Rows from block 4 of the encoder of a small masked spectrogram model, named by matrix and row number. Rows with one number belong to one neuron. Each number is 200 + 30 x the weight over its row's rms, rounded and kept within 0 to 999. All counts start at 0.
After each neuron's rows are labels from the 100 clips, of 14848, where the neuron reaches its highest value: "strongest on" is what is common among them; "lies over" is the class under the peak. Only what is clearly more common there than usual is listed. The data: tunes sung on syllables by a formant synthesiser. In brackets: how many of the 100, against the usual share in percent.
# fc1: MLP up (encoder.blocks.4.mlp.fc1.weight, 768x192), inputs 0-95
# fc2: MLP down (encoder.blocks.4.mlp.fc2.weight, 192x768, transposed), outputs 0-95

fc1.327,189,148,218,204,214,252,197,225,163,230,198,212,223,194,246,155,256,213,198,195,233,262,253,226,181,139,214,253,142,154,209,221,208,260,172,211,169,149,154,225,199,240,195,221,260,201,209,229,197,190,211,187,181,181,172,254,163,211,165,192,148,161,226,160,184,206,218,196,195,146,230,159,151,196,184,204,178,210,216,183,212,170,178,214,154,201,218,217,226,180,198,202,155,185,181,154
fc2.327,184,199,216,204,221,226,217,220,150,177,216,213,186,227,189,205,127,170,219,161,192,145,195,160,205,198,147,239,176,215,181,190,193,207,204,256,184,163,202,237,185,234,222,159,198,179,192,201,208,194,225,204,207,160,193,269,231,210,210,197,177,181,162,184,158,144,212,214,207,233,204,219,224,224,214,180,220,256,186,204,159,195,210,190,180,214,216,202,253,190,245,193,183,171,195,261
strongest on: reverberation (99 vs 50.6); consonant: /b/ (66 vs 13); vowel: /e/ (41 vs 16.8)
lies over: /b/ (25 vs 1.5)

fc1.199,234,212,225,208,209,174,173,180,211,161,140,218,227,244,196,223,222,204,187,178,186,163,162,175,204,155,219,210,176,206,184,180,201,189,253,218,238,226,230,154,222,184,132,178,151,216,222,192,215,226,266,179,200,206,167,245,198,185,186,228,130,227,205,177,184,190,121,186,238,199,176,262,171,230,266,156,180,231,202,234,195,218,169,196,161,248,248,188,224,228,194,207,178,201,221,215
fc2.199,173,196,239,205,187,216,178,231,215,211,195,236,171,192,204,265,201,189,157,193,182,191,204,213,240,171,214,181,190,172,191,182,303,176,157,208,187,219,249,188,118,184,198,171,218,193,246,155,193,195,211,234,189,226,170,185,187,245,153,212,251,166,232,200,192,220,167,207,250,274,156,168,227,206,187,162,156,202,188,200,189,235,237,194,159,188,177,190,149,180,178,256,246,194,200,219
strongest on: vowel: /u/ (51 vs 16.9)
lies over: /u/ (49 vs 13.6)

fc1.552,181,172,220,241,215,159,193,198,170,187,253,207,164,186,169,233,222,242,233,189,210,185,232,222,230,195,237,244,216,190,213,177,190,230,198,247,159,136,169,184,168,193,195,139,219,234,177,144,193,225,243,242,251,196,221,176,198,203,222,142,208,213,190,125,223,169,225,235,189,204,201,235,225,208,184,238,196,257,229,167,184,169,215,198,223,159,202,181,229,189,190,202,174,211,232,210
fc2.552,208,168,214,164,205,209,232,217,266,183,242,206,214,163,217,176,195,196,175,198,204,218,194,245,184,202,222,155,160,231,166,128,193,156,182,195,202,244,233,206,229,162,253,241,145,184,197,155,156,201,168,237,199,190,157,209,182,209,222,216,194,174,223,255,181,196,188,157,224,204,225,220,170,204,234,196,219,194,243,176,211,206,190,163,153,160,171,201,225,191,218,176,210,256,259,153
strongest on: consonant: /l/ (60 vs 12.9); vowel: /u/ (55 vs 16.9)
lies over: /l/ (48 vs 1.5)

fc1.589,197,246,141,203,190,202,229,238,181,251,181,202,150,188,168,178,131,198,209,218,242,186,224,203,165,236,164,158,212,227,241,233,173,192,242,192,214,215,173,206,202,210,192,229,224,172,227,236,205,188,176,240,163,176,159,184,199,227,179,173,198,219,185,183,184,229,215,228,146,196,184,126,229,220,242,161,218,192,202,233,218,165,221,166,251,235,233,173,188,142,198,242,207,124,234,186
fc2.589,160,226,239,200,145,185,204,236,228,182,173,224,206,223,262,218,234,149,209,256,209,180,201,194,219,226,182,239,184,164,154,139,154,184,230,175,196,209,241,173,256,177,178,138,190,219,193,209,204,218,202,191,185,197,169,220,227,183,215,212,130,227,212,183,191,220,201,207,197,199,224,222,171,235,159,173,175,181,169,194,270,263,164,159,184,225,182,183,193,212,224,216,199,212,194,204
strongest on: consonant: /t/ (61 vs 12.2); clipping (44 vs 8.3); consonant: /ʃ/ (38 vs 12.4)
lies over: /t/ (39 vs 2.5); /ʃ/ (26 vs 2.3)

fc1.311,158,253,187,212,224,164,212,273,200,169,207,254,193,148,190,252,219,163,193,224,172,207,202,177,209,182,214,198,201,197,185,158,179,180,200,152,147,177,274,201,262,189,157,180,201,220,217,206,215,217,160,218,186,199,190,229,198,115,211,214,212,209,179,193,188,181,211,215,185,191,226,229,180,194,188,182,179,223,216,238,246,117,204,210,148,208,215,211,171,212,207,218,178,195,204,193
fc2.311,197,203,231,136,193,239,235,164,231,201,191,189,185,269,174,166,227,205,192,160,179,170,189,222,235,232,198,234,165,189,232,202,199,219,212,135,225,208,141,157,153,238,265,244,224,191,225,189,187,219,197,205,237,203,200,204,217,182,247,195,209,181,201,204,220,174,152,186,242,234,137,171,206,189,219,188,207,195,204,240,207,173,204,205,162,186,146,276,220,212,233,211,212,226,224,216
strongest on: consonant: /l/ (71 vs 12.9); vowel: /i/ (41 vs 17.2)
lies over: silence (81 vs 8.7)

fc1.492,213,242,165,200,229,180,235,274,166,208,195,174,189,200,166,170,247,207,236,156,218,181,169,206,171,172,259,199,162,202,205,213,219,172,204,183,192,240,160,232,187,193,153,202,163,247,116,178,230,244,244,178,149,178,227,149,150,249,214,183,127,221,249,206,205,212,186,246,157,247,196,240,224,182,181,223,221,189,185,242,206,229,184,184,178,225,220,228,242,187,242,205,160,215,217,216
fc2.492,194,187,193,144,199,190,193,207,233,168,229,207,207,196,213,205,167,187,209,193,187,180,221,203,280,181,190,171,195,183,196,180,214,216,194,223,207,182,245,172,193,186,146,146,188,164,185,202,207,192,188,224,213,219,178,260,187,168,214,239,190,206,213,208,149,218,169,184,257,232,238,208,218,254,173,163,206,197,212,204,218,201,224,130,172,203,283,167,225,255,228,197,238,287,202,219
strongest on: vowel: /u/ (78 vs 16.9); the note A (63 vs 28.6)
lies over: /u/ (78 vs 13.6)

fc1.140,239,138,188,219,186,223,180,198,175,183,247,243,190,256,193,200,191,200,228,240,231,253,185,213,196,134,218,180,206,199,201,219,184,153,178,215,237,205,194,229,227,235,237,184,245,144,159,227,209,198,186,193,219,187,209,216,238,230,244,210,186,190,198,198,188,211,214,186,235,185,271,251,175,201,197,222,179,202,220,168,172,255,179,224,226,194,214,208,203,156,250,223,215,224,202,181
fc2.140,188,239,201,224,170,186,189,226,190,128,196,185,192,193,175,180,197,198,186,199,220,224,214,188,236,215,193,244,203,206,193,178,215,215,194,170,175,215,195,189,129,186,215,185,199,194,174,177,175,159,246,213,163,208,180,223,204,182,227,160,179,247,189,188,216,222,159,210,224,236,160,172,180,206,198,219,205,244,234,200,144,230,190,141,199,230,198,156,176,243,205,223,177,195,224,238
strongest on: child-like voice (56 vs 24.6); vowel: /ɑ/ (41 vs 16.4); consonant: /ʃ/ (36 vs 12.4)
lies over: /ɑ/ (41 vs 13.2)

fc1.604,171,217,213,197,196,164,177,219,150,228,187,177,208,140,192,228,205,233,215,213,201,209,172,205,259,215,214,262,156,204,233,221,205,173,160,240,219,219,214,165,241,239,209,156,182,178,225,223,271,217,202,190,230,204,207,237,189,227,186,197,173,216,147,193,154,150,272,196,181,172,201,182,216,268,267,187,191,175,186,171,219,210,186,220,215,207,210,190,186,215,191,232,233,160,225,228
fc2.604,168,160,245,211,164,184,150,214,177,231,239,200,235,199,203,225,203,178,232,185,161,170,221,176,208,202,226,234,167,221,216,170,238,202,251,170,178,152,175,229,178,182,202,226,191,244,156,204,163,195,186,229,239,231,170,193,168,176,171,228,182,233,178,189,225,187,215,186,168,241,184,188,192,207,202,164,194,229,170,157,189,150,169,186,277,150,170,233,167,195,227,179,187,165,285,182
strongest on: child-like voice (75 vs 24.6); the note E (75 vs 28.5); first note: A (25 vs 8.6)
lies over: /i/ (33 vs 13.8)

fc1.355,244,201,140,166,227,202,233,172,205,168,271,226,148,189,263,181,281,186,168,161,188,207,201,220,259,170,206,189,237,195,159,190,256,257,192,198,209,184,178,175,211,265,216,161,231,226,227,187,202,251,180,197,205,189,200,242,134,204,200,161,222,196,188,171,192,229,199,244,169,197,202,226,194,210,190,218,174,181,200,230,207,192,156,231,186,216,204,202,243,159,208,175,240,151,210,161
fc2.355,204,118,181,123,196,174,226,198,231,164,188,205,213,229,243,223,168,183,170,223,205,185,205,170,176,188,218,198,252,140,225,156,216,225,262,174,183,205,165,177,216,228,228,195,218,203,211,209,204,214,175,208,254,165,180,225,197,165,201,161,248,203,139,193,231,186,196,206,203,160,217,177,123,215,261,226,231,220,232,149,201,232,214,209,224,221,153,195,162,257,232,242,179,217,135,273
strongest on: child-like voice (64 vs 24.6); consonant: /t/ (62 vs 12.2); vowel: /æ/ (44 vs 16.3); vowel: /e/ (36 vs 16.8)
lies over: /t/ (60 vs 2.5)

fc1.72,215,238,225,267,206,185,208,148,160,209,201,229,224,203,210,183,247,201,240,170,205,173,245,155,182,242,227,179,268,201,178,170,175,211,233,214,269,201,187,216,223,237,162,186,221,215,194,161,214,221,230,147,200,201,202,201,199,203,202,181,179,158,167,196,152,271,170,243,185,185,222,192,233,195,245,241,175,220,160,208,194,182,278,243,165,157,237,167,193,170,194,170,179,129,278,143
fc2.72,193,232,234,202,217,222,254,252,226,259,185,184,201,198,209,188,221,163,166,204,183,174,199,216,260,177,217,248,222,186,243,178,234,215,165,133,220,171,237,167,228,221,233,180,253,197,247,209,233,223,226,195,227,188,218,187,208,199,202,151,267,180,194,142,210,97,237,200,167,203,248,154,180,180,199,254,172,195,181,200,146,180,170,242,188,195,214,259,192,172,204,230,160,185,209,213
strongest on: consonant: /b/ (38 vs 13); consonant: /ʃ/ (32 vs 12.4)
lies over: /ʃ/ (27 vs 2.3)

fc1.698,226,179,221,199,196,255,215,219,210,210,215,174,149,223,254,155,178,210,216,186,173,192,191,193,242,220,214,179,194,165,191,210,110,196,200,145,184,161,218,182,200,200,188,154,239,180,211,194,204,175,163,200,251,231,212,175,145,203,215,230,167,198,212,163,208,144,182,225,190,214,220,206,181,221,211,168,176,203,210,217,219,180,195,223,253,229,234,203,184,225,254,194,120,245,192,226
fc2.698,146,234,234,192,218,229,213,242,173,185,213,227,202,207,219,212,175,239,222,211,188,188,234,162,177,252,227,202,187,234,200,203,199,139,192,163,268,198,182,202,204,230,210,181,150,234,179,228,192,246,223,167,185,228,212,239,210,137,192,194,243,177,194,259,180,172,214,177,181,211,166,198,326,223,205,217,182,147,179,218,167,245,205,224,137,215,164,188,234,261,172,203,204,175,185,208
strongest on: consonant: /t/ (97 vs 12.2); reverberation (91 vs 50.6); clipping (27 vs 8.3)
lies over: /t/ (70 vs 2.5)

fc1.485,224,157,194,209,188,227,190,169,216,222,204,193,202,161,163,242,177,167,247,176,199,194,273,241,217,141,222,187,217,205,219,161,176,166,168,162,193,145,177,129,167,265,202,151,236,184,170,218,239,225,187,198,263,184,193,169,214,230,186,187,204,207,191,210,221,198,184,231,186,218,195,204,276,176,209,187,231,224,175,189,192,191,216,217,242,208,264,232,201,269,220,209,174,208,221,187
fc2.485,206,239,194,254,197,185,223,239,196,130,227,263,193,205,211,207,224,190,155,260,206,219,173,205,199,252,197,242,186,165,136,236,188,198,147,223,185,174,181,228,197,169,140,219,218,202,230,224,204,214,231,209,171,177,163,194,192,202,177,207,177,132,187,162,183,195,236,197,209,225,140,226,221,228,154,220,183,159,184,167,223,186,182,214,194,210,183,161,175,231,238,168,189,208,160,214
strongest on: consonant: /t/ (57 vs 12.2); consonant: /ʃ/ (37 vs 12.4)
lies over: /t/ (54 vs 2.5); silence (35 vs 8.7)

fc1.25,231,229,133,181,182,158,224,222,226,219,147,203,211,219,176,208,234,195,199,210,204,200,244,247,194,214,211,217,209,157,261,218,226,272,200,179,224,174,159,170,219,162,188,254,221,195,236,243,204,183,181,180,220,153,175,219,167,193,163,170,231,222,188,224,159,165,247,183,152,205,220,145,166,188,227,243,200,204,229,203,193,224,166,245,175,208,215,196,206,239,239,203,214,167,200,211
fc2.25,220,129,155,185,123,253,216,205,234,158,169,179,188,200,180,144,161,188,218,192,213,189,162,202,195,219,174,183,133,218,166,225,181,210,168,197,195,283,180,284,225,275,200,184,140,177,194,201,200,170,196,204,264,188,223,214,186,170,222,232,187,191,264,203,172,249,201,186,184,230,165,192,166,203,216,185,254,208,196,235,148,218,230,199,169,192,198,222,159,221,135,225,236,247,205,254
strongest on: consonant: /l/ (41 vs 12.9); consonant: /m/ (39 vs 11.9); vowel: /æ/ (35 vs 16.3)
lies over: /l/ (39 vs 1.5); /m/ (36 vs 1.5)

fc1.725,190,218,219,229,218,168,176,217,195,195,189,221,202,152,187,126,190,182,171,237,185,230,199,215,197,187,213,196,163,214,190,207,192,228,214,259,174,195,201,191,220,243,153,235,134,198,218,158,216,179,213,174,219,177,204,182,267,211,165,205,200,230,210,220,248,218,196,205,175,189,207,199,259,148,235,159,226,147,183,212,202,230,213,190,145,189,184,161,206,145,198,184,255,217,210,177
fc2.725,195,209,192,168,205,200,215,231,210,164,170,198,193,206,214,225,187,176,186,218,240,189,204,241,163,188,205,161,206,148,155,173,213,191,154,184,141,199,173,167,169,194,228,158,219,132,175,249,156,212,192,251,226,238,142,224,183,147,197,246,180,189,187,202,161,223,250,220,241,247,193,228,234,221,251,217,156,179,201,173,249,211,227,194,239,171,233,171,186,207,184,207,245,162,217,195
strongest on: reverberation (77 vs 50.6); clipping (46 vs 8.3); vowel: /u/ (36 vs 16.9); consonant: /b/ (30 vs 13)
lies over: /u/ (36 vs 13.6)

fc1.631,194,231,221,203,184,188,174,211,153,240,175,208,160,200,188,202,197,203,170,217,227,191,197,164,169,173,256,258,200,237,166,180,182,193,230,215,219,191,238,177,228,182,172,230,223,191,158,171,195,201,190,271,195,222,241,204,237,232,238,223,172,198,159,238,228,253,197,284,164,181,192,202,168,182,163,182,246,152,193,224,190,213,235,233,141,232,208,218,180,235,174,203,275,228,230,229
fc2.631,174,217,223,206,239,167,206,180,206,167,219,175,137,197,149,268,222,240,196,213,192,190,215,136,278,240,180,199,193,142,183,199,227,145,188,187,206,185,167,163,202,206,215,229,262,186,236,213,221,185,222,228,159,216,201,233,204,184,234,194,153,260,161,175,203,179,236,197,146,156,167,172,170,208,220,217,221,225,263,199,225,162,160,168,217,155,192,194,198,160,198,201,191,140,236,181
strongest on: vowel: /i/ (81 vs 17.2); low voice (52 vs 25.1); first note: D# (29 vs 8.7)
lies over: /i/ (81 vs 13.8)

fc1.358,198,238,200,180,230,204,200,189,216,205,231,194,161,201,200,202,167,206,209,195,191,221,208,236,198,213,206,246,200,237,209,192,219,177,187,242,187,234,180,251,184,195,231,191,195,246,232,167,164,204,272,210,210,210,178,215,134,186,168,222,209,204,226,154,147,222,201,228,187,224,184,172,220,253,154,186,209,172,174,225,259,206,209,231,228,251,182,256,225,187,197,145,156,219,213,215
fc2.358,206,192,211,202,169,190,147,227,233,187,222,138,193,228,237,213,237,172,195,241,176,195,234,218,252,168,200,226,203,202,192,201,203,111,236,260,201,187,226,230,219,230,190,160,247,122,173,225,255,229,215,197,209,183,251,196,216,224,201,170,224,180,204,235,244,178,160,201,210,241,249,188,135,179,202,191,187,197,256,172,244,179,164,154,146,199,265,240,163,205,147,242,229,222,181,199
strongest on: consonant: /ʃ/ (52 vs 12.4); vowel: /u/ (39 vs 16.9); consonant: /t/ (38 vs 12.2); rumble (25 vs 7.6)
lies over: /ʃ/ (41 vs 2.3)

fc1.718,161,178,180,272,186,211,162,217,214,238,191,223,199,199,219,256,180,178,166,171,220,182,210,253,210,233,226,167,189,210,197,213,156,172,214,106,119,202,190,188,200,188,184,225,218,223,211,208,237,209,192,208,229,207,208,255,214,222,184,167,257,248,237,174,210,214,172,171,176,201,183,295,216,206,226,200,235,188,191,207,196,197,197,182,178,200,200,187,197,190,236,162,225,217,196,205
fc2.718,241,201,183,203,224,146,198,259,197,234,198,211,170,173,231,216,217,168,213,236,227,167,201,275,177,169,157,130,190,161,187,186,238,182,140,193,162,235,190,191,212,187,218,191,224,202,219,168,239,177,169,209,232,168,216,206,198,217,213,261,233,284,160,254,187,225,160,238,161,174,187,219,254,152,203,219,141,192,217,202,210,201,166,182,227,146,154,208,185,190,192,192,219,160,164,165
strongest on: vowel: /i/ (37 vs 17.2)
lies over: /i/ (37 vs 13.8)

fc1.401,215,199,233,178,229,221,173,159,159,219,167,168,231,179,166,215,154,143,195,195,273,204,187,247,175,243,203,220,207,221,231,204,173,186,215,202,171,162,190,247,176,196,195,176,194,151,241,192,248,162,187,176,221,198,208,196,179,181,156,148,191,190,217,152,201,166,238,217,159,186,202,219,178,223,209,151,184,208,170,207,181,244,268,176,234,175,192,173,191,219,162,217,158,237,184,168
fc2.401,200,198,213,232,207,218,178,158,184,216,216,178,206,214,220,246,184,259,180,176,205,199,189,176,183,161,190,192,174,223,156,235,227,168,195,204,214,193,248,175,195,211,262,233,192,238,182,186,194,195,186,203,212,169,212,195,231,182,169,198,204,143,166,277,173,230,151,145,200,192,196,203,183,172,225,186,214,193,203,202,203,221,215,218,216,160,149,167,184,179,213,206,244,166,205,289
strongest on: low voice (54 vs 25.1); vowel: /e/ (37 vs 16.8)
lies over: /i/ (33 vs 13.8); /e/ (32 vs 12.8)

fc1.168,195,191,235,179,220,166,195,217,155,215,242,188,195,174,241,178,167,171,218,180,180,196,198,208,187,144,223,184,219,233,222,142,179,239,189,221,183,221,200,230,170,193,190,184,177,174,241,212,205,158,200,169,209,215,210,229,236,184,135,200,218,245,172,243,235,196,165,195,194,218,169,175,231,158,220,228,228,236,212,170,224,191,197,122,211,257,166,133,215,198,176,147,173,197,230,218
fc2.168,160,151,229,197,214,194,209,188,171,223,234,175,185,180,250,214,221,209,211,212,174,223,211,231,150,163,220,229,205,263,171,206,159,242,187,175,143,222,204,225,198,207,215,207,208,177,214,177,153,222,259,240,205,229,246,157,213,170,152,202,222,198,252,198,183,195,208,189,241,254,200,222,171,180,244,212,234,223,197,174,173,190,208,246,197,221,199,206,250,163,168,139,210,188,190,228
strongest on: consonant: /l/ (32 vs 12.9)
lies over: /u/ (32 vs 13.6)

fc1.441,184,216,199,238,195,174,209,142,253,130,256,220,244,205,158,198,229,197,235,163,230,188,203,151,234,218,231,128,215,191,211,191,223,206,156,173,258,201,239,198,209,209,205,260,193,216,228,197,194,153,195,191,175,180,137,209,226,201,154,232,244,260,206,175,159,241,186,166,194,182,248,197,244,208,150,196,186,220,185,217,191,182,194,225,206,257,237,201,195,190,211,168,205,157,144,174
fc2.441,177,240,142,160,214,190,197,251,244,184,163,129,217,214,226,184,202,199,185,245,199,174,181,240,189,142,192,242,223,200,239,191,222,195,233,225,239,214,187,132,184,196,187,201,209,201,225,207,179,224,191,126,234,245,208,185,127,155,230,207,169,167,135,168,247,221,218,213,261,174,147,186,156,157,226,212,153,174,244,206,155,246,215,163,231,236,155,205,185,199,184,229,230,177,169,218
strongest on: child-like voice (77 vs 24.6); vowel: /i/ (65 vs 17.2); the note C# (59 vs 28.1)
lies over: /i/ (63 vs 13.8)

fc1.561,256,195,224,179,199,221,219,162,202,217,175,149,178,249,223,191,150,143,252,201,257,213,186,202,191,188,171,200,215,199,239,184,194,209,259,156,209,253,235,250,185,143,193,272,206,220,140,186,156,181,168,198,168,202,232,266,205,188,186,173,231,213,248,232,188,157,235,142,167,186,170,181,146,154,190,174,210,209,176,200,242,130,182,237,196,278,192,224,175,221,199,165,203,203,177,173
fc2.561,181,236,142,162,197,166,192,227,191,163,249,222,212,215,206,187,194,206,194,198,244,192,241,212,217,199,162,209,164,233,176,179,252,197,185,210,253,215,207,185,207,212,205,213,188,200,220,214,189,229,209,184,175,197,200,155,175,162,204,235,142,189,271,277,211,211,175,193,216,170,186,232,171,212,209,186,193,170,181,159,240,190,219,161,204,152,163,187,192,242,236,198,148,162,190,253
strongest on: consonant: /ʃ/ (78 vs 12.4)
lies over: /ʃ/ (77 vs 2.3)

fc1.526,171,155,193,205,219,202,158,205,182,184,188,223,161,175,167,183,216,143,232,163,226,212,225,230,203,186,222,179,166,198,176,213,217,201,166,250,230,266,203,226,201,214,238,146,184,197,217,193,236,178,192,207,290,171,179,181,161,205,228,172,219,192,257,213,222,210,174,229,234,226,212,218,195,169,224,250,189,258,186,158,224,151,227,169,222,247,160,244,170,222,182,271,214,139,190,204
fc2.526,196,224,221,187,218,241,223,238,188,215,159,199,240,200,171,184,254,236,178,182,235,210,157,212,274,191,184,208,207,215,170,278,186,214,220,182,177,197,197,177,183,286,201,207,193,235,217,173,184,211,182,219,185,161,208,189,217,198,222,240,192,170,180,155,232,186,176,209,165,242,200,189,213,194,132,171,240,181,224,164,207,178,193,231,241,180,206,152,218,202,210,118,214,197,172,203
strongest on: consonant: /b/ (37 vs 13)
lies over: silence (59 vs 8.7)

fc1.30,165,194,193,280,225,260,195,159,190,240,169,247,219,191,178,204,191,166,167,210,215,198,216,189,195,206,230,199,166,166,229,204,255,233,193,159,177,234,190,202,212,184,233,206,208,202,240,206,202,217,218,171,220,229,164,263,240,190,284,174,183,184,162,247,226,193,191,254,247,178,176,223,187,227,205,157,268,179,207,176,173,235,226,190,194,139,147,191,176,192,192,183,178,194,221,183
fc2.30,223,219,189,232,232,217,245,189,176,235,183,182,212,226,210,225,183,234,207,171,186,190,238,210,232,217,191,193,258,207,170,203,197,184,179,196,144,166,177,270,190,215,170,207,187,194,277,182,231,234,215,143,221,184,125,181,222,245,194,213,223,170,128,246,235,245,170,183,246,199,242,168,185,245,144,191,254,189,174,221,160,225,223,164,222,232,203,192,177,260,224,172,258,213,178,184
strongest on: consonant: /l/ (79 vs 12.9); vowel: /u/ (67 vs 16.9)
lies over: /l/ (59 vs 1.5)

fc1.246,214,225,243,227,173,256,214,235,213,211,238,213,218,155,201,163,151,224,237,178,130,192,221,150,185,203,143,258,211,237,191,186,211,211,182,206,229,258,192,176,237,210,187,203,159,170,146,211,223,161,185,249,161,195,136,204,187,228,201,195,205,189,174,195,225,216,258,142,156,250,259,227,200,145,201,150,182,192,193,156,273,192,204,191,154,206,200,199,194,173,201,155,171,199,231,263
fc2.246,245,166,213,197,274,186,139,190,231,158,212,215,244,145,219,242,222,227,222,224,229,232,143,180,207,169,195,148,247,143,145,183,171,199,235,227,214,231,208,211,214,138,184,215,188,177,177,202,193,159,204,203,175,222,188,212,221,203,206,160,264,158,189,165,234,242,145,220,233,237,196,224,206,237,215,248,169,157,209,216,172,225,208,184,246,175,200,187,221,144,200,228,222,213,148,153
strongest on: vibrato (86 vs 50.6); the note C (79 vs 28.1); vowel: /ɑ/ (35 vs 16.4); first note: C (33 vs 8.5)
lies over: /ɑ/ (34 vs 13.2)

fc1.97,182,162,203,198,150,255,241,209,205,184,190,220,189,199,203,190,240,182,201,224,220,164,200,189,240,168,192,224,163,236,210,181,185,182,175,162,186,190,211,184,225,173,202,185,191,215,131,180,247,188,218,185,218,239,258,230,208,175,229,160,231,158,237,189,177,227,195,190,252,212,161,179,179,198,200,139,210,190,196,172,236,266,288,203,186,172,180,187,222,224,194,207,204,228,156,248
fc2.97,235,241,177,202,211,198,169,155,202,212,237,165,221,157,210,212,217,184,214,141,144,217,146,205,176,200,253,232,193,207,125,144,187,258,233,214,224,231,237,200,251,201,183,167,211,255,163,212,187,191,203,265,201,205,230,194,187,204,180,192,214,183,222,182,207,255,207,167,207,191,205,176,187,235,194,164,202,219,168,217,167,267,199,175,179,149,187,187,110,200,228,250,187,195,183,136
strongest on: consonant: /l/ (37 vs 12.9)
lies over: silence (100 vs 8.7)

fc1.671,231,168,225,174,241,209,220,183,218,188,233,192,241,212,181,160,224,205,306,172,241,192,263,192,194,200,239,210,183,169,218,226,177,188,210,186,164,210,214,207,207,188,178,216,176,200,233,112,202,230,220,146,212,108,236,160,196,154,192,200,184,185,207,209,197,217,195,209,172,260,243,194,136,163,165,252,217,208,213,214,186,222,232,164,207,203,215,223,218,224,215,189,183,186,240,229
fc2.671,216,223,180,210,178,240,200,274,204,187,271,240,156,207,214,201,148,216,192,192,183,185,203,212,197,225,155,156,185,234,185,219,192,201,196,206,145,197,210,194,130,150,206,181,205,181,168,217,162,195,194,172,229,202,208,260,199,205,228,224,177,205,221,208,235,212,221,206,167,204,131,208,197,241,199,201,223,177,244,228,208,190,179,185,188,232,191,194,214,192,224,253,249,246,217,140
strongest on: consonant: /b/ (97 vs 13); vowel: /o/ (64 vs 16.4)
lies over: /b/ (71 vs 1.5)

fc1.142,192,213,192,238,178,221,239,209,161,240,210,168,222,138,167,242,204,179,201,220,207,194,201,213,171,226,182,208,196,244,250,230,209,265,217,166,239,235,210,207,238,184,230,224,170,214,243,188,217,238,243,162,225,204,166,203,236,195,210,168,209,178,141,227,250,213,183,128,204,160,197,178,184,203,176,164,171,212,94,171,193,227,220,165,214,166,213,184,143,198,190,212,211,187,187,195
fc2.142,168,191,258,207,166,216,193,205,236,223,197,229,197,149,180,163,153,274,218,185,208,156,181,180,192,273,196,179,173,246,226,183,184,178,193,227,196,231,215,206,180,163,191,222,146,206,243,165,271,192,250,152,220,194,145,231,193,169,159,224,176,203,193,306,246,200,212,191,185,238,175,158,150,236,236,235,206,204,208,256,200,248,214,208,238,185,211,179,212,242,142,186,254,168,181,181
strongest on: consonant: /l/ (63 vs 12.9); vowel: /e/ (53 vs 16.8); consonant: /n/ (37 vs 12.5)
lies over: /l/ (63 vs 1.5); /n/ (37 vs 1.5)

fc1.462,196,151,145,223,233,256,198,178,193,235,169,203,167,227,197,203,207,263,202,178,202,138,208,153,185,190,179,229,219,221,157,240,192,234,233,204,190,212,209,210,171,133,213,176,227,217,177,192,175,245,191,162,208,223,148,154,181,229,229,190,165,168,186,201,208,166,253,192,197,163,214,206,207,202,125,214,213,174,228,193,245,210,145,257,234,271,123,193,216,181,214,201,162,200,233,222
fc2.462,157,150,175,157,203,203,202,233,172,205,245,225,178,184,175,210,171,211,213,210,245,235,188,224,257,199,214,203,206,204,188,169,159,175,180,203,222,211,154,227,196,237,193,185,179,250,242,205,244,193,219,211,226,163,189,216,206,169,193,132,206,186,147,213,236,159,172,212,179,251,147,180,215,285,185,225,220,189,198,225,155,195,215,241,190,196,173,137,236,143,159,180,205,130,172,153
strongest on: consonant: /t/ (98 vs 12.2); deep voice (54 vs 25.1); thin (high-pass) (34 vs 12.2)
lies over: /t/ (98 vs 2.5)

fc1.22,217,207,135,213,206,199,132,203,184,218,225,89,148,164,156,211,226,174,233,175,154,195,215,184,204,195,215,233,214,234,220,195,145,197,233,207,181,193,214,196,203,162,189,194,198,185,194,206,205,215,244,202,186,191,181,190,246,250,211,155,194,250,188,139,224,181,210,161,180,245,218,235,194,246,183,177,143,217,159,164,219,194,156,207,189,205,171,211,217,224,169,171,244,190,244,177
fc2.22,160,250,180,283,161,174,180,152,217,201,265,199,177,136,240,191,226,234,217,193,226,224,134,249,202,217,181,173,213,171,191,158,179,177,230,210,230,195,200,210,236,154,182,153,169,188,181,210,247,218,221,185,165,200,184,186,212,178,233,182,220,195,193,229,201,179,222,204,183,181,163,219,266,242,158,164,174,208,174,227,231,233,172,189,200,199,217,161,201,221,189,193,151,253,216,176
strongest on: consonant: /t/ (50 vs 12.2); vowel: /o/ (41 vs 16.4); thin (high-pass) (40 vs 12.2)
lies over: /t/ (50 vs 2.5)

fc1.11,142,210,170,238,219,152,166,184,217,149,159,199,180,176,215,171,207,198,156,251,203,154,176,190,222,262,249,206,175,216,217,218,201,256,186,215,207,210,224,183,201,233,219,198,157,188,200,167,168,167,235,172,174,199,130,212,235,231,184,170,170,231,199,173,151,189,240,154,208,229,202,183,213,200,164,223,168,178,230,216,204,186,231,274,249,97,158,233,245,224,186,171,246,199,158,236
fc2.11,185,188,186,181,233,237,171,211,194,254,204,188,180,189,191,197,223,154,243,179,199,188,239,277,234,226,170,184,224,167,164,210,258,179,172,192,236,226,188,213,218,177,156,216,195,182,228,166,183,185,206,235,132,228,167,201,200,262,129,231,234,218,193,212,214,238,144,232,178,227,199,239,252,188,214,193,177,194,245,174,185,212,181,194,179,257,139,185,234,174,234,213,221,224,208,151
strongest on: child-like voice (89 vs 24.6); the note G# (75 vs 28.3); vowel: /u/ (36 vs 16.9); first note: G# (31 vs 8.4)
lies over: /u/ (32 vs 13.6)